Weights of a small image FSQ autoencoder.
Model: encoder patch size 8, encoder depths [8].
Training: soap at rate 0.0031, 14700 steps, batches of 128.
Data: trained on dead-leaves pictures: piles of overlapping shapes, 72500 training examples, 26.0 epochs.
Rows from block 7 of the decoder of a small image FSQ autoencoder, named by matrix and row number. Each number is 128 + 24 x the weight over its row's rms, rounded and kept within 0 to 255. All counts start at 0. Numbers have three digits each.
After each channel's rows are labels from the 100 images, of 14976, where the channel reaches its highest value: "strongest on" is what is common among them. Only what is clearly more common there than usual is listed. The data: dead-leaves pictures: piles of overlapping shapes. In brackets: how many of the 100.
# conv: 3x3 conv (decoder.decb.1.2.conv.weight, 64x64x3x3, each kernel summed), inputs 0-63

conv.62:118103127112119120119112130132121119135117119133114139123113098125156127132153133103108121125164118102212144136097121109134132131128125139129098075148143146120141122013136159118120138151129121
strongest on: grey (85)

conv.43:068122116137129136126134128167131133148116157156157117128132112115137138109103111131129136164138125165144105052131138043106133130130127123106120166132122125134125140156137150058145125114119118
strongest on: dark (98)

conv.48:138117151148116093160114132096151142147161117124148177131193128105152141087112152119129126134148161128134161130157089128129106115141142113097124140117069099155082152135127152147174109135130113
strongest on: pastel (34); earthy (33)

conv.55:149113161144115151131126137083120129136192117108115119154107162135134114129133078136115116147170112154095098122108145156167124111102142119106151132142138084125095143141128150139150168062145129
strongest on: pastel (95); shaded (93); large pieces (84)

conv.26:141096100129186158154109143121132141150105105126129157130138110136146108183107098109134128158108181124131131112103120122158170158128153105142126101124141157101131087141095165129083125088122148
strongest on: dark (100); textured (72); large pieces (61)

conv.25:149149091107123140116085131155122105108047147154113130075186134107093121135126098110145140128123094134143153107124155156120133120127147118093103134128133164135110124148123117158137116155085107
strongest on: dark (99)

conv.7:157103138103119121138119138131125134128133083115110151106145076156165123136101126118094106092097100039148130161119130174133132146144135138119100085120142128157144105165147133143109119130123147
strongest on: grey (80)

conv.0:112127121110127129154152136106139118106132112117128128131113106102136121115129083109127108124116129142142152133104137157126155118010135111158134135126128120121145100206106141132151162146136113
strongest on: dark (100)

conv.42:129137106114120112109109126113106135081176144123120138103100123118097124115130153153112115123107103103099133132138136117130127095042118133130155147152120125180123113192138127131148092162125084
strongest on: dark (100); textured (75)

conv.51:186139152115117116106125147134106113145045095111126114118143199137143147123140150122124105106089133120158112093100141124141120110071134139142149121144137127096133113160108122099141118110131135
strongest on: grey (72); large pieces (62)

conv.3:119121124128102085100091115095130157101099125119141081136134079143168156096123156181130092164133159124110134137157139116136107128142141109108112136104107105131190103117105145134168123112119142
strongest on: pastel (51)

conv.35:127100150117136150124133170145132135141098111172120112108122145105156116132127151138165121142097114125146152157113105122133111128069122117133118147153139106152149111017125142119096141122121137
strongest on: shaded (88); large pieces (85); pastel (55)

conv.36:087220122131112129113128129154130135136097104111136100131120129129144129147145126161153153112113115107121125168117141119143110142119118127123125144122110136095124108105122222179149124134107112
strongest on: dark (86); textured (75); large pieces (61)

conv.49:131123111161106118130113137115123135177175107143127129167079108174142066115131107118149139107142135137133115134157135141131089117136153139134144118096151140140071135185106104120118151088114104
strongest on: dark (100)

conv.37:105097121090127149111067140116107138102111087103124122145155068152116129163118115107130138148123121119088123110151133124140134138197170118127151135149119114123120114066101108136101121108126141
strongest on: vivid (99)

conv.21:136117145137122135148119134093107133121131131125145119115127140163113119107107154125107161142088110123107110114146071126156160142176147125114119133107120169148118152046192144135122144087108115
strongest on: cool (60); vivid (40)

conv.4:134146104180126144157154126117157174118159109093122101139110148144142116111146103125111136132121063135107069112138108113146132093165168112169115163134144133108127128150175154129131103136125133
strongest on: vivid (42); warm (40)

conv.41:122133117108109136121104116128114135136135144135142109142130068125126134136129192142109136125121118106145145121158125101150103136235129121118132143110117144129127133190138112092169121161125112
strongest on: grey (41); dark (40)

conv.30:177152086134154128102104134149182169152131151157158135167112131173134114119111114095120135121130142145141093162150127148158147140098110158162149146122131098125145148163110136118136072125138118
strongest on: dark (100); textured (72)

conv.9:112112150174107126113129128160133133141154134114157138150127143121098117085148098149115128131123123143095145143089116108147162150086113118111128139115158014116120114134138153113109121127140132
strongest on: textured (65); grey (62); earthy (37)

conv.56:140107140143134129135118112163127152089184127112143103150137148164163136137112137118098158124105131112112114136153118105140188188113134130133134110138112077119115133160189108151142142113128085
strongest on: dark (100); shaded (79); textured (68)

conv.13:142110102114146134145133076159126112176155137129135123132125104087138088108129185114114106133148142135119129106166159154113110085127158170102100132112126184099090152121133117116154108130124103
strongest on: vivid (48); cool (43)

conv.61:134131154148137120122123100106126143137150098116122163102109126106140170108098120093172155161136131142081141140147122186135134127140117151098149158131100188150097090141097122132135134119088167
strongest on: grey (79); large pieces (65)

conv.59:136130133133138075085125149108142117126163143129135129117134205130140118078135144138129099148136114156151113103124194167140144129065140149164113115161109131112122129106113124125127109154132147
strongest on: shaded (99); pastel (87); large pieces (68)

conv.28:131114109109140081152127162128156141131145113157136115128147109124118053141111159141097130110107132139141158135158152139142106150215155131130130138114119172128105135079117109123101114110121116
strongest on: vivid (59); pastel (35)

conv.27:129136119148134086151082112138111137085146145140155139138080148072108175139112084142113110133124114112144166141159178133123105138146138113131133133112104154133085174105116136137102126098145149
strongest on: warm (57); vivid (43)

conv.50:153114128132086188043121139141125089130125119149124113161150124143116148116152142132133076117120197141116128132106103144126127111108105145143124127144148091109136112140163151129108133093122137
strongest on: cool (41)

conv.10:116173155069089144109104137160149155165068117165183120128107125115135129137166144146119107146120116084134136110116133147103114163099135105155134102125133140128151113109137174109126104118129124
strongest on: dark (38)

conv.16:135134122115130138145108116138134146142064120126133113108135044135152104124126101126119154131124133129142117127135153126136128156183121117123111124125122150123121162145086129117033115168130146
strongest on: vivid (40); warm (37)

conv.57:136120161160143132112121128097131125152136139131142146123104112098141131157147095112107132112085117123152100139097162119126189137156147151117125121115144193092077186143108132147103110107141100
strongest on: dark (100)

conv.20:132150122124136115146106094139141105149140108163124137151115065104134142103173086105116169136074107145104151144077144118146118124163151113116119123153098106138114148148157129115089125119174138
strongest on: warm (77); large pieces (69)

conv.22:070110092116144093124103133135110113119105115162152170129141079117142114128163149136107111161110100089158121120132155105127123127160129153109066116128134143131136122178153162102107113158117115
strongest on: grey (88); large pieces (65)

conv.31:119121110099124148107180148109094145125110096122114138078116177161120091134113108116165131139164124108136094116150151144123163155083142103134104117130116173126139115093130109137153140143076106
strongest on: vivid (91)